config.toml
arch = "ecapa_tdnn"
noise_aug = 0.002
hop_length = 160
win_length = 512
weight_standardization = true
stem = "single"
widths = [320]
lr = 0.0027
beta1 = 0.9
beta2 = 0.95
eps = 1e-10
batch_size = 384
epochs = 144.5
final_lr_fraction = 0.01
weight_decay = 0.0
Rows from block 3, named by matrix and row number. Each number is 500 + 40 x the weight over its row's rms, rounded and kept within 0 to 999. All counts start at 0. Numbers have three digits each. After the name is the row's rms in percent of the matrix's.
# c30: last pointwise conv (model.blocks.3.c3.0.weight, 320x320x1, standardized in use), inputs 192-255
c30.74 098:507502502547470531487532452502402500507493485475506447484488474473444425568499486482503495466464490525456425460496576455499542578486526508509495460486484497533502530501496487500527487468453480
c30.75 105:476455428522468481488436501421483440436542475460479490387544388431538495505447466447490520485484539501516479442500495436487489500502505511510492487520490563540390512455481400451481478469462494
c30.76 102:491519499470475516443513539491478501545520438498496492500533485513492369485404444511443439558494462559477520574516541502445487506549442445484505477439496460473523534470578488538471495478473486
c30.77 091:518503483518469494526484498500464496490456552499491474450464518496439490470494501415493579509516569508520536499521516510458514522472478413471515461500465527511456495498459508494516420508501511
c30.78 101:565450519546545555582536502502489546495474599500554489554459589496482503503537538522534529505520529503502523506523500548532498500470486504498513505435523497518503494458433472530493541515472445
c30.79 102:521462498514441542501480418545557502565483490466487490491512492484554534548508490496528506495481475503502407429522543467501506490481461531511483539419501502535501503515535404526502505489476477
c30.80 086:507514540508399505497553578531486509539574448528499487462626440487548523516441483512510515504535430523443497490536543496527513496613491410466486451463467442493434517424613453424540504516514473
c30.81 097:473508453534485510472488472527498497452479440501437525509432521523540508476498511500512403500510500499510491430505473500499446495465486434449495512455488513478502442472467506486430497504510521
c30.82 098:603503529502536437587550534465582601490503474611496482520536553494488528500521512550520474510542449564531508487497600524492515493504498583495521448528467473516536500561517532468498515467453587
c30.84 101:510454502453554478511447497502464497450524552495442501512513482471525490442461419493509508502504497545506444475506510485512531434512503493506472498540498488511545459464482478553469496492515533
c30.85 101:554529497492538502502519496493491488533511490460451516466520479492504478510520492499511507500523522540497483500467488472506478490504486455498478484482481486512469499500487483485538509474473468
c30.87 097:537513465524489542493507554475455545514533465511514496478542487499496506432440465506504467597482497502548501489465600527419482521533509475432539487500493507474507525501509507494507500506479500
c30.89 100:559528530467558502605544524507534526480502499527459447489492518471430454468504510534518384502575482501493461491499554583504562553508482460523566505370537448523501570486455541494511497551524511
c30.90 093:470492511506432517485492495482450447501569497491472470404614405436560503520476476492474566462493472492430461435537546436515471464550425494473425478521468524553446535467528417460482480482498436
c30.91 099:468498512473521572470472527558483502543485541502531507522483517539495498492532490538514492543538533446546556585546499526462476493476486505492538497492458500435489577436494442511501516459495509
c30.92 101:497512532496458441489508580514551451530516476493476468445525447440548496507416492478493517473541510551474488464482448499578544498517475503506476515456495483509465495420550428487519520521515506
c30.93 107:516489522434512431453470514500507420472525564512476501425518422476519512484506487499520521491532540529496491457483487441573550484513502465507484472538488506494409461467492432564486503514514481
c30.94 099:450526468554508512482511496448511509530445484494494474501452519477487483485502515495499431505491517497499516526506544497477417535465501500517495491521513495368467527405479464514503505500504468
c30.95 100:537525496575478497519516501524514508464501506534487484485500479450504549491554517419489498433440485486392480478472514503471545493495404490525471523529478531538500505484474480503477501517513510
c30.96 101:503511502505430504456488511472474497497537466496471490456544432417517477513433458470478551449486502458490451423584587450495487477544489493471478477504451492501494541494567406499481495486487465
c30.97 100:469527538500508488486513499500587467509533474525460496452562467496517487545422461479497516464508546503608476499535496508528560512526510506489564475425490487500469510509516471462505459464497502
c30.98 099:527491420468471455519499498454439503492485507486529500495486494518519495490563516501482420471489459539508497467495495490476496458503480422468474499460501501523505403467550520513534482533531507
c30.99 101:488448500508490508473434500506481514469514512485501477456509486441461550513532516437582556520526596506527530411522493476539495503498440499493494517493491514512404406406446436467517510464502485
c30.100 096:501500418498512511506496534487465542504470423582526449473493508458389499512502499502555493524553499406505503478509600539457526567472497455495574486454500426397539662470487482463499513499514563
c30.101 111:493492511542498516501454496503529473502538506499431507438521385436527535492506457485504550485511538507502445461501517401509516481508504517523487532509494540583392515424485361491493507516539453
c30.102 103:493418481429496545529434541495493519491506456505498477497519498471476494505577476498569484607558518530513503494518537503461483514501500532525530492511485502483507534586482538464535534513500507
c30.104 099:427493422511483497496452490502558496510501444439434397455500496397412436542509482498513447507531519513486483511505510557496519637490498494556555514476499498482510523453497499497530485496454515
c30.105 101:491571489537509548461454495540523496564518519490519497491518512475490475546520542512500507515488562482557548457531517463484499534496526529531513588426578555550476618461509456494553495511523516
c30.106 101:519512449484497491554495518508529515522513549503479510502502528445492524500575521500534503510502516509449465468486521521487538522508468445507506597438585538606502520370456458431532510502525513
c30.107 100:434479537488508552481483479476490417458508533535516437462519492473442454536519500561447405504506495438471490454503437507495507515508401443478524512365522504449506555452472494512492487552506580
c30.108 100:518448488500524500536506523455458552513465566441506505579473555441414508467607543504552452561544514506433503460501553543527529540462485494497494535496519524512472488499480540534558571479453464
c30.109 103:500486493489460518417474537556477491588536477440449516487558488494495498573513538530494523505495494452493489503456541494509471466537464501494474557510572557532500646524512516451577521545555500
c30.110 099:524507508529500427478528499493438476456495491395481504499476489558504457476447478478494448528474474543489448506400506504459499499485504463458494469498479465499538486472532503542480470499503520
c30.111 095:550606544563548544521564519492465501492502465492533502463504493504478482500478505510448439496487495493500486500440523586477547609502569449495598465487510478487522513571501570508563484529504507
c30.112 104:554507515515458498500528547505503500503521508483492487463513447485503510520519499540567502543522484518456548451510478474489500487512468410514471497476508528508487535399503375563549548540521522
c30.113 099:536509501526600538508504454450533539498504538505519555584492548518519511481514448488547492566491535553517494500491505472498464519486492589538552542576491418519590576629499576562498538472523588
c30.114 097:528482495449504518499503501485464488477413460484495442504452529493431429530481484504516480534572518430499507511528462547478503537446430486479531480497499534439494545487501523503575459530516541
c30.117 098:562482475456511497525521527447566613510483454532483492557497569462459564491546530499543438561534483603498527449512563506506478514483471534532516494566525450488545510560476524519485541508498491
c30.118 093:484474484490526504485480501497506541478452484522492510585459522504507525483500497501493446501474387492427486468485573493507458477473496545499500507600494447457611548698485668491503536468488506
c30.119 106:502494534478581524500537491472466466507534500438467533487535459499517550519481515473535550487504451599499488500511479380527396407523485458520372499485550517542500500501514506479433459490507479
c30.120 099:535517506516503529567510499448432494440535516494456494464552442480553479480501479469450554508491477517498456497590570457480522458520476463466470417494457511503407478480499430486463423496475395
c30.121 102:516560517505577521496560490511528514501467509488497493572507558536511512493539514520543481539526448496476543532514517513556530530500495574554512497492487484479509518518502506546501554523504486
c30.122 101:577508520552525533492532437480410472459501511501528472481454497510441458532539479456551537501473532507536491490493515497505566567478516511506547490481524509506438549519467503442544517560491473
c30.123 095:627546594618599654530592587497487568529484501610551509503493496500487494518496516536536556558557490507487562470557600538530499516527499511520572440496511511512569508522409506523550499505534578
c30.124 098:531492484402539483536432563427502568469548470516483554544572494491511504465537477501493512544512469528510508500499514464474490500549490505480496493524488505457486520524496494498510540504489512
c30.125 101:518488523503494565550472493472454479491533509449467525459529448480627494501490446423483596521468495502512440482611545385496499475538481504470477438498442517520462492503503473492497449506501445
c30.126 101:477500491490433518511440493473467474499529479461471508437562439491565494580496470497459546481475482473468495461578596413477476458519493529498420462519416503523476554548510508502516452503522454
c30.128 099:430492440502517573526394500457531498496486468465506551498492499488490530426515470493535490600571490494570525553516474523494558548488509525491552526435468563501437391417415463500541553510485468
c30.129 103:489482414563508493536457404502443438492497542448504452459500475480500451497513500408467500452509569429552503496571448480501464500493536532474514493477536547526426494479454497434499423540503490
c30.130 106:406428430517437472460401419419431391484517464420471522502522485529561501507485484465487508496466527462534488507488491432513492473505507581475481484483477535514460553495486454384504442516511501
c30.131 100:510550531494568586527483490485493526479500496499472517524494507474444502501501500522501443579500488480522459473515537499421509501489463460446537566481531541490498576387484415564449515463502545
c30.133 097:424526477493517457518437453508495481463449503473502425501454508514505438541492507502507467465526516461500519487514407516484513499460475424481515502465489454503541446444537539499524516509503545
c30.134 101:509489490486496515563500498450459464492538497460433517470545391493623478500489449445471576471478459522480448496573561409481483438524467493466445428495454505512457506498507460512451417494488434
c30.135 102:457461457502510531485478476463537498488490478439536460506474502496515528481499475486575442501529515501536533514478502502511472478487516573508535535507527483519496426477491502492474512410487507
c30.136 097:473479460462517503475502494533585508518495433461484468507489521511495545492475453456552500508517583549560474478448571508513527536484499500482537528489508446472514502500493525500494480499501530
c30.137 097:559550564522619554520616474496483527516468439508456540544476501527517442545451426487514430516526374612482461504487573478493488506481516431502511499466474418499556513490525513538434490444496541
c30.138 099:582530520474550493567569535493556522455438465574463484504462522488473481483473511526563498511565539524512541497523552516414508489458497468489537444523467498468510513452475459523478500510509495
c30.141 108:435504501477484499536424521462545475507524521480373502447525503471506541471548495384468537485496505498497380468548505497555533497519486488527508529462490513492514509495478492453548489530543523
c30.142 106:483499493456497484600443401397484492392529544438497498476520475464581551458541424491501539500458541458503474474527532460477503517518471500501506517520538593588470513477504493363513454496510405
c30.143 101:451493496459481487520460488484579487513517475457504537491546488439539513500467456418528568496518513489506525514558527492517508473507544586546526534509511508516504493561466504452499479505501456
c30.144 102:538499540491518527448508561549530546538446506549488506538471500506458510496505505537504489501524506473464537530548496501467500489464479464465494511496503510405399549419488421620519522549522501
c30.145 102:463449537514456541515454534462494469467537454481445542458561420484617498498435456428475606510501487491506449472558550385497504460524507543488417421509444514476468482506495443517464458501501432
c30.146 092:513456479539489502488501466512485500496447493508625398486465519480407467520498497520529471512504567428536601463502512541509511500498530510470568536481492388485535502595480585501561533539515516
c30.147 098:495528499496516582538501512508499495521518514491503490468507510485492516517514538554592500543599460573522592565509481477556447477512520486522485547432572501502497562509478535479486562520475473
c30.149 099:507483427493506486587503491526511513509490455583470493468507507443478531426541492427546460502596452473499480480468608548487590567499501417484588493474486457445509565474497456464458494572560560
c30.150 097:525430530465501497543530539522509496489474540514516499498486497512485532495503521512508498461541501498475459466503456494507536500458478448473495537524501483485517473445447496537517510516544567
c30.151 106:491468511478431478477500494468480534493522495519522500508531490454556499550479480578546463510583484505454508436565560514486589509524378486450484443461449451466513440301514376523553566509524531
c30.152 099:520515533496614503502496507500463479460508527518419547538495499535519472504514508488483491475505416499504423500493566424521501462512507502510474482499508503490542607571465543544467480500510558
c30.153 099:509484504498476530554489465468476442472522499463448510441537460475601491515491455453473603491479480515483441445575559410490500449520475507499433442505448515555440491493512435489466444499487435
c30.154 107:555543551553549521590524513492478495421526570457508515470512489545538545473528514433488546465427558483517471480522527405510501403510463483485425501441501533579446502414480425425497508550509440
c30.155 099:557513525557505590499521511505515500488461499505563509513478518507449496505490496506504478526470525472575586464519522501507466482509504515473551539494528538500522513564483512511512486437516538
c30.157 098:560500486501579489566508541437474492423465451490419471472456491501500500551500505530578501419522510500505452545538533471512502503475497504476503473451497514475512454457489474498494503512491512
c30.158 101:499570498473366505499546572502473563540508447529517467487522499496487516561511553579525428519545358510374569519476570534519479506499454464505491496496522486476515516505508502426578502545556396
c30.162 099:526591603533635538544540498503493474479407415492458498503435515577510509568487547500556504455525484479554515555501488464483519453462507445429501513446464494428505500407491446517528524517540517
c30.163 096:514505490518527517516507489425573513484498520501561487491491499501458471496452479507510509522550535482634499546539493551486495511489589518490571512490526505494489511605487519490522489481490534
c30.164 097:495547548547383522457498539483495499477550523478523440480561423482511517494533516552531513503497517495396551500556499507472519508527497435475487493423506507496424496397519445399539539537495405
c30.165 103:501506497522495501556496515517515546457497495565464465497511511469417509542540515543610500506542495497473552477567527507459531499491481487434523492527527489550541495451493445457539530487498514
c30.167 106:533522567517516521501517531534527547502470453521498501561495597555493506597529547555544505507560504514509497454511530494506496458485503547524502497467534498495514539476494480519518530506515543
c30.168 099:532449512533538605556491520515434502569469521509503553518446499568508527531516504491516517532513538458511507542490498536469481507470489473511499513497557536501536572442499496483559500504582511
c30.169 102:569546560562509539512571509528484494488455486532537446484434531505490498553506549513530464500533467497498500466437481497566554495497494499504499496420484488502492501476498504492483516516537501
c30.170 092:499432495506502497495521497450507503528467439433466457500479498462464470508494498421514433515496445575458470502467522496543492566480511471566515500531504469492543510480504511524502495506492495
c30.171 101:512513462491468459500496463443487475439487522446497471469471480463546484406496504450475480500510518503551464501482447519498494501477528483497522443506485514500484443400471390500467478495500496
c30.172 105:527431502523478480531550506527581506507526470527519558500542534551529511488475492451529529474546501484544514545512516470537478445534647565503522491513498511528516418522555500520505498500479540
c30.173 098:530499516524556527524485498502513567467481461515512497547469550490492531517499476493586472509508536515535518466508500469481486438498486519453496497450532410474549496494500529511456508509501506
c30.174 103:503441504520508482534479466489466441465515538486459522471507450537562518481472446449500559489514531496566491527499488455498473385529528487497476450611506530524468497454503458488493490532553521
c30.175 099:496558496499495482567512456500497512503447576493520459500456530505538527508530531453487496503480540511481491501545468500427501524440504453459511546502500508557485495445536498516484509487465488
c30.176 094:480538533493382486497515547500470502504593523523506389433599468478476452524511501551494503511501408515371534505532533512506525500583424393484476443447502465477495512401565497371508515511491402
c30.177 104:527496441486438450530501500467446498495496492434490480492497502418497453429502496476496470513470508546499477497456511515506527557498491486541523432547434459498503441535508528535573505515534526
c30.178 098:508497499471533475495504511480520456512512486417478506444507414510518485556516506506526545494505535523500517536500455444509470516502525482600479478482510510523445494495507453490516499533533471
c30.179 093:449459392492443479433463473516462497476437462467482468508432519497466519462504504445511511494482557445510518511463490474520442439439449551487476503508491505459515537512434491457544502525530496
c30.180 101:457494496498403539476482493481450495496497487516549489482517479450407521538553556597533445521525431479381570497507494550474512518509369511488465502544514502466534558591477555438622583496542492
c30.182 102:501502519478487530496476517416543486521522500501486511408525457501616496472450471486523534537513514534518549545551490358513469491512463407533503485479522514504464489522501500485488531535582431
c30.183 098:499502508430562505501501495458501509489462487487410530559475517518512474482533478522482437547482409571469490493486537440499460450498488505527444490574512485500579501623525622525496502495503504
c30.184 101:420476502419474463477465496442507500445489501464452515513492484479503513471510506508489500430418457478502407494430480424573439496495551579530476511516544498485561563566466534498486484483489478
c30.189 095:474496498498477483493502540544550519560459472562505498505434504490481484441529510508487492500500487489471494537446488507514559512466445501514496476484491476444492419493471501544495511525503496
c30.192 100:523520492535534549486510486481459442499472377405455498471431458534504469502445463471458499477474501519579451573491499496455479506460563487503524503473487514500478500489452471478490469478503492
c30.193 107:464488500513497507527482494450538486423510508439452528403514409499556515529493485479476541466500507463525426497501479458549500473511530509530493472455526537517437550477495363495444455499491475
c30.195 094:490517541498427497460500585501461516540561503552518478495598464508472482549538522595554456524534427518395571529478521511507551498560387399492396481470516472456481552455568501481582586574517414
c30.196 097:553591611470596517504569536514495504498469495517473574509492494544531487406485481480477489476467410532494499536451540455433504458500485435398464450494479543467519521487487502601478497495503509
c30.197 097:492510506479545502502501520512509514481487437612519505537481524540524499489493464519491469488475421479551485481508517496450497453473527528455517501559502472495567549649518618548495507491491542
c30.198 098:485460501474484470492440497534512541492470477457429489495472487429481564442522501452595528514515524498501510459470519499490492519493499521505502493582537451491542555569474538517533564540556515
c30.199 107:497494538486497482523519475518503500477539523449477529488507441520597495490479463467519533419520507509506409471494583437542519447513508483536329438585482489499468426367503450559493508524509491
c30.202 101:550512535529512497468552507530503544473459469503477461503447522488440466501552478486517500543487501534416511441461505503505534517487475520522500468532479494477513464525469509573510558505498505
c30.203 097:496539487531497517521505414499424458486495501492511503408509436506550451478459491493487491466503501512576522515470451521491479544496544479431577517486506497498499473485466512505521530517505535
c30.205 103:402451397498489471461398474459506509519480466438474430499479496414432482514500500468555456512557515492530496468503550486531491600467503487527551545483553498494507586476482481484520507525491514
c30.206 105:525514520510502531514499532483512521550505514506533502500505503457436497481577533526654488577592495508469586502528480518543529532493462497524496499455484480452474451488422511531612586548539505
c30.207 104:495539543568481532533474491528493516537505541536507564502510503503497507498495527506443499496467516451497512392522515404562497465536496452480451515405473504476494530449460481538544521535504490
c30.208 096:473444550502497504450488591544562500527518463519474507507564491483501511486466486507500500548554500475443495452521492504523521523532493572492504532516504487492439484484575431541508518502536467
c30.209 095:487492515519436528499502462461431435457524524476503467404543400474577492524473473479467590475480471502490477466550511438501478428532445499430467446540474546562456508492500434443452440488472436
c30.211 100:626508492496535489642567501489579542522502498535501506501498535453492486469530512517565536549570509581542570506511537538499491516496499516535555499468485466555494477501445460444456495501480465
c30.212 105:457497535456454458470500548504530495515517507518491513459522449487483437510505501570616513527613566484528603488553500502535531494513488513515514491491494497467473447501466500492597509505516506
c30.213 105:478491514485524546493469519501532457523531515475524544431538463513527575458486485488500538496501591521554509529508462501545506498530552521474529569553523503541431481491499431514526504516536510
c30.214 102:500483508483562551473519507478496535525472460504418565552460519497514447407505462428475386578458372553484411521461517478456450507479463440499497503602500472499522510514473532565489495481486495
c30.215 099:481514506510433523490515458440469480487521492526513420422526436432476457503551481553530496533558451530488518473505482523521519520517485485467495427504472480454491489504505477396542536508513479
c30.216 098:525502502459540453496519487466504478494492446435428463484491451508484462567469455503501502472505451549459444519506461475494494520461474470496487502494522440529536495536557529483491491473500491
c30.217 095:518518493528525510504510502495480502485431483504564407460442519453399477499498496498519452527520535452511567470489553547486520564461529472501619526478508489479504541531462536478559508564517545
c30.218 096:518494430488505513514497486469492491465440497476535413468440507438397461446517490501516446518553517414487524476474529590483525607461504480504652522497507485477504549553431548482560511540511538
c30.219 100:484494482502486495551451489490538524507484510552576468501473532418454476499511470509504479526539544508584497485499545574516582596484594521501672497439503457500534491568397511527528470491443556
c30.220 095:529493494503541534539494528488561544493495535537521425493465498401361510500552504510544479500521538440496528504496545510507536538484461493518512504496521498539507503507426511456513496532495482
c30.222 096:504498471574503531540493518500497492537425532492529500520431521499429491540575513500500504519510500429526503505585441528514505529475508516501527555424570514505449594440500455526520524504505496
c30.223 105:473482518514461508495487460443439408460517528479532483384519382489560509489486462450494530470493491496500526491517520485555506476530467457412482473556502511571479557502473479500494475498484503
c30.225 100:495536467447451445455492507527545494505494438499450439452483484377398446497476454491483468456502506453488468472475522492532507513492504496525497440465438476445543502515506500514486463469472503
c30.226 101:555495524527482456505494535472436503503533543513533487490525482441502475483510499552450489481484387492394475429589484490502508482514431320458482490509506479506530420377519454523456502502485493
c30.227 098:557553498511526509509529487506443493459492497454494534487505501498545524511492496495533573486514558500514515477515545506445477562486550487552545504500519504534456500504443528486506492558520532
c30.228 099:491489513525463521532500456448486436439553576478505472388543384433551498512453485471492532477488502496501486477531524452494501462521487503437489480515510583574424529451500403411487429493474438
c30.229 101:478498542521476526502495468468462390449539562481538468429554362455520507510501475499497555486496502498500490424544492450534504408529449500415400452526473502512444471480495395442488424488478421
c30.230 103:389519497485473545497493505537504496551494490494448530498497487536513461506426483544452525550497499479537459573522492474419449484496489495489492510502494532507431609498524494423540388460496480
c30.231 101:515510506535503514490507526529503508504485491577495514516489495542499473470557523514453409479480495449497504485507459499482499500478435475475488499456496471464479466419497487583481479531510521
c30.232 102:494465463497493534477482520488473504523492494409457479478500512473409451447557476517508457588560445506484501495507498573487490601505458485547541567494533495505566563549472563519590504587541560
c30.233 099:482566531516422515402469529505469538532499487529548491468528482488380533565563590574570466548574424506456602500500546524546534502495415482493458493404521480425506503520474490458620559525539477
c30.234 102:495457534525451498499516545487482489500532508495555558460538389526588530497521499499519531518553518543516538495561528476505499487515486497428483425464404493500440490446521388544542498506498473
c30.235 102:464459488482478549499493487461466461455516516503554419456539461375420514492524554539564502576558462462441560406437499501535518502519367485504516505514547533494488553490463500403545532497518448
c30.237 098:472458497546464534503485494509588477502464460476513491465492486446550509497486527466459496497503518439494511474511466512482466549477510563592529570560518538534474437526483504505519495511495475
c30.238 101:540510475556503491485494510503490503508501543535563467486494544459441489517482527568486479542524511488492525440498488531505545497504486503515524544425501509515562502499496520507507472477497587
c30.239 097:547576504535510522511543551520502553587497491537532525500497507501476428501475518541443481559525465534500537479517493541474515535494517511502556502498533460488501463548499535552511478492495505
c30.240 097:462535534487536473490497522509514487491500488509449501493491458489486462472513444532526469518511451500503487498502483490518513484499512559506500476500512460446539559597483572508550489507500511
c30.241 100:519488426427508486561498500460521517465498507530494494510469505462484530458544513541537445562581475573502481520504560561434568542488503461482540496536505485502554489444493469493519508474515500
c30.242 092:494472509513358489456507505503465472492524488461445442413523419443489557526507505449490530451458429484424463415459567478498539499510456456504443495555525521510517548521476508473500480554535468
c30.243 096:507514461461502488507504577512567500498488438512442472478501506475474501512461505496551482490535499508512483506465547508499539543453503520538512534459502499492504496469531480424519478495479443
c30.244 101:511577563532514559480532471473331486508521498490500502471514474533503525506492493473481507473460465548525495509456510481447464476527507466433475499535529517519500588494572507490448457479514511
c30.245 101:590556512542551533537542510485601500491481469515484488484443501480486493507498500478492477499498502519530489490471496522487545518463546486512528500487493465499498398498478508504481486489467548
c30.246 096:493540496478409491526503483448501468506508526493487460457514505419490519516490518522508518507540515476535541502528466491490480493487501539494497528470518500534510555511463516410505477520500485
c30.247 101:501504549502491554471508541493482485514511411463464465439526456486455446508511493499530475602519485524506533509517446500467476466518483449486487486547500513418500507561543532509540525534501476
c30.248 096:503527499507494549508498460483473478477510500523555477464529498495451525508561538522594502520532484484505572417455537551534523492511491506510514497500452500438502527469482464456516579510531501
c30.249 093:573500533561576535498569496491514481485441486482526513494413534526504494513485501483529508487496505544542541546477478540464484523488506505492594532484501506444494515500434495514486459487514570
c30.250 093:493600575503469523490596503487463441488564443447416497383564397504607429472416471481489506483527462580462502514490495481526500482548494432452484403506496486493489557470541438463508441494521499
c30.251 099:572513493496491468528533483504488499463436484533535492480459477501470451500494480486487445469500461497505493518505435517481550474454447466456500422476457501471516431474529531533519504503502548
c30.252 102:505500499486502524494506471537544474498531495527524498491524493512547458516463428501509481415507523509556519522500414447513476456503561513491500509503515503492476446486529568527454511503469555
c30.253 095:493472493507511507544463551501664521499491460492506470492507483427451528470480478501501483463493550433501490488508493502490502518490474544484527548482524498526508486541456494438509496495468449
c30.254 105:513508559532474566462507559566544500576540509527543589528546475545569505453434461496443534537496524486459483462492508500474532495541492490496499497519479457461458486403563341509537516562540498
c30.255 091:505594550472383511508567494484494500538571446490520471375582471469512424561437494535491493489507502498511491487489448454490404474553478486466476462489485489491464503426523454402514465458493469
c30.257 105:504515490541490494500508537499479470513507499451439484470512476453529535467500495494473496497512460482457436487418545481512512502508432440498502500544494550508482548506520460392462484482469453
c30.258 104:509542571522561569481556494497392410495490490526515500461460493562491490547502504479493517416497485547540487557484531456521495472495522484499506509476506509536497573495509478513468430495513557
c30.260 095:549550527542566503510504543533551489505426476494511502493413513533473501485501528492521510447512521472533549576505487508519521483458543485518516546439516535541486523505454506471551497507532512
c30.261 094:494446461523510460523479570509539535514426467505434480517453501407476451467469487458499476545541468512461482479442513547551538531444494503541534500589480473452449409454486475546466515482482473
c30.262 091:500510502484579457498500481465510520496490502513472561567492559489476500506549503514521447511503511554485483470524488432501490465499501495518462536514498512443583502555469573488540531540515521
c30.263 103:446462430484481497478472498522580516522535526437548493499520484428528547507498427481553537476490567456494542490505573462512420460533483559516480506494466512508474446447506454450527530487503415
c30.264 097:482524516500460504487488514449403495472552481468400496462576412460524465519529453506509498502489463482484495494482534451480481438564436478462462476569504525502533596555557524482512519497500451
c30.265 110:535453472481498454539553473479495525511492504449476510534492491591547459573481488549505486510511442538511480562551526507497469493488508495518495443507426419530414373420529460504495479480497426
c30.266 098:446549510507487509444510472388473479465547478474522496485547446414477490425487471511478491543508473496496476470459513530515492536530496480473541419544469515468501447538481534417497456492471467
c30.267 096:490555510514377531479512505451385481493520476446401379426547417378399457500495502526500491513519418511379494439496511495486476500509353441458480487521508550500497554510520487453517431507502449
c30.268 098:486436460524530502527469503511575510491509450498504532510516479499496530505476464487536505466469543490545493509487544478521453447500519542499487570497515447485567563559508582505505495434494501
c30.269 098:484525551483427522500524535463423424494547477498397437351542451445558447505459462507483525492500412497474439476494537440519503476531450492450481438534479500497475529510514432386464433454477494
c30.270 100:609492491425461452570578480480476520465531510431525431498517510480478494502545505540561474494565484561489505484494480500512453498501475500529472495472486451533505488384539433449509504537504453
c30.272 097:527541562512598574508521495466501535502473503495452564596446544512506508480547516510508415568500431525488482525537514467490429494481499447492485504500495490443555536559460536550476534506463515
c30.273 097:491525536490371512509520516475475494500547488499457481362564348414551502500502459490482520497497455503453465466465543414513509426516478462452467436534473500500462524453506388392458484461474432
c30.274 103:447503421541423511449454503502506497504469464515516504510462533481509485504509494467508451507500542424500526433507414498489498510479471517487508546464502545486467535425502488425549509520501523
c30.275 095:499566592497474497499547529501464444502548510461462454394530469472479520518541520469502522488500498497467475466462498452580515478534482410538443505502531511506452562473505452382529478506518425
c30.276 098:487553486473517524398505467493495494488497484510497486426488439442459398434519468485418414457492485481481489492471493491499509512485498464491546512517530518500510498550500580430503542489486483
c30.277 097:612532570478598531538610493497531501528493491490424496538486488513489504559508510505509470503498398634425469489475508488583525498495490432540474511442483442540525502420454504555508530544534537
c30.280 102:538491499479502486549544485496458484431500502488485510506490499455500476352540433504549452553565538568497543497500479474490498490479520505512486481527471431503503489509435501531496478527522519
c30.282 094:512571540525561540482494516512521494516431466459496512504423500503473501458501520464485495480483497488485501527487462504502500475468481430501485549411553549509493537490444502518494468517511521
c30.283 102:479521484392570496510508482493524530491494475546422501531498550523511499429487471520527489503486493514569518513480530529457497499502495540512521458539426489476505542563501562510532513493501509
c30.285 099:482509483529467480511524592490536491522515408492478509463578455488556478446406404475446469511488523515499490515488492497458491513514515503445513473508484445467493482466579446487477454448482488
c30.286 102:553508490481425463506552481497513552515557477551525519490576512466535471506403419500488489515517509581484500451506458501453426490551520529479490449554423441472487408382539385524503538490493500
c30.287 110:466479507500478511513485403457496384384500494486495477479502483440514457507479412399501518460420539417496469384507519439488546483520490576498465458511430504470479521539467498499498461473483496
c30.289 100:494543501526525542498547495476513525467498432530547502499508497464513523491502462507570475488543478442521541494412548506502492461497497543451534477499492507481515511566438533425543500470522515
c30.290 100:407484459500490499498484469461506479479538483481417500498547496489473460515524482519491473503473509435494507471497467482507484510536471492519501491432511534484464510459503483443474443492524449
c30.291 096:512549529537448520529506536489473500482511527486510425434507468407361477482520504563515499554528413502457499496499466514534486498526435441503483455475496503422483505365506440456503506494501443
c30.292 093:494501506470481499523516491436449435461559502495436451405617417465538453509469468481450526441465477481464438477528519440476484439551495449472472465528476561519451545506536468458467462460473457
c30.293 101:514525521512426515526534460424454426439550489483440440398581411448524467512478461496446517439436453468462431428532526442461484429571471461448431456529470582528449521487541429425474441459463434
c30.295 103:468548478463498474464502498508521500527506492507473500489510503489502506458435533508435516484495545501492469433464493440497438509498494612535502577553522496491557543616472581535577497464517572
c30.296 094:530519551529504498538541541483520499492522522458552456474513492447443536512483546501562524510519498513425534475549504456533518499509482462510482501423528506505410491435495474461537506495492446
c30.297 100:487485515480514481481515583531447507517458439551486591551468495553526515453500517491475465477505351466450472501490524494500508490466478491425483496497478502395507587497480511544544535570556542
c30.299 099:505451425507435518531488457473454506431496483556516437474495497421474500476562507473572431520556506492508539422498477535526585513496502483481513510454504485487515442459471490449470498510503510
c30.300 107:417511572508512591483471470438497468473513479475458491510534514492498479499417438510471497559494524475514466496612497461470457482534418502480502489519498547489438500514483393501524489415482465
c30.301 100:500496460502472485491486504486572532544477460495497450473496489387409477437463503480524526489518517465527542505507548516499499500499513551506537457517495430438499484496407458510489496460457512
c30.303 100:500506525396504507495524492438485465474510535418412476484506450484530467446498441527504539496507495499482485457540496434491418428507500507503436471489497466506482520523434532476459491462476459
c30.304 093:437480500457489465450486462495522500513457503473482525538472492495486501481506492501502500515490448526487489504514500471501452483484530556527485519637526468482612553763506716508541549481498526
c30.305 103:544516492393527448531540477481565520491537520513486532513531503481535504413462448499447537426396540575503478423465505498495481464536507530463491482534468498556476439478496467450411430458448475
c30.306 091:427421395538498500480456465478485541487455473516490495555432496443480486519509427500501417503486459526434487484501462496489496489489435491500480481512485445480573466520495583510476505469509535
c30.307 101:543515586541527511558566521468479505488498496511528475486514483515496476563471503541450504477491451508520520557554529557503510505528557544501543451442482419448502485548421500498556493509518507
c30.308 099:586509453529404481614556508482569530519506487485485495414541484477516510518479506457504543486478511541454442485516509497388456507502476508555492499485509400517449493477544509438554512509459445
c30.309 101:504448435493449557547495518568489577593490476574524482473490511500502530543500509483553512488562456514530500507578625525480476504495477505459562489423477433470539660486497475496410485472512525
c30.310 104:525484483500517516513538495443422478478526440402530496466512519543502471487507471448533453501503494561509499571497469479504403470544543457505502480450480458496537469519543555486501465497497530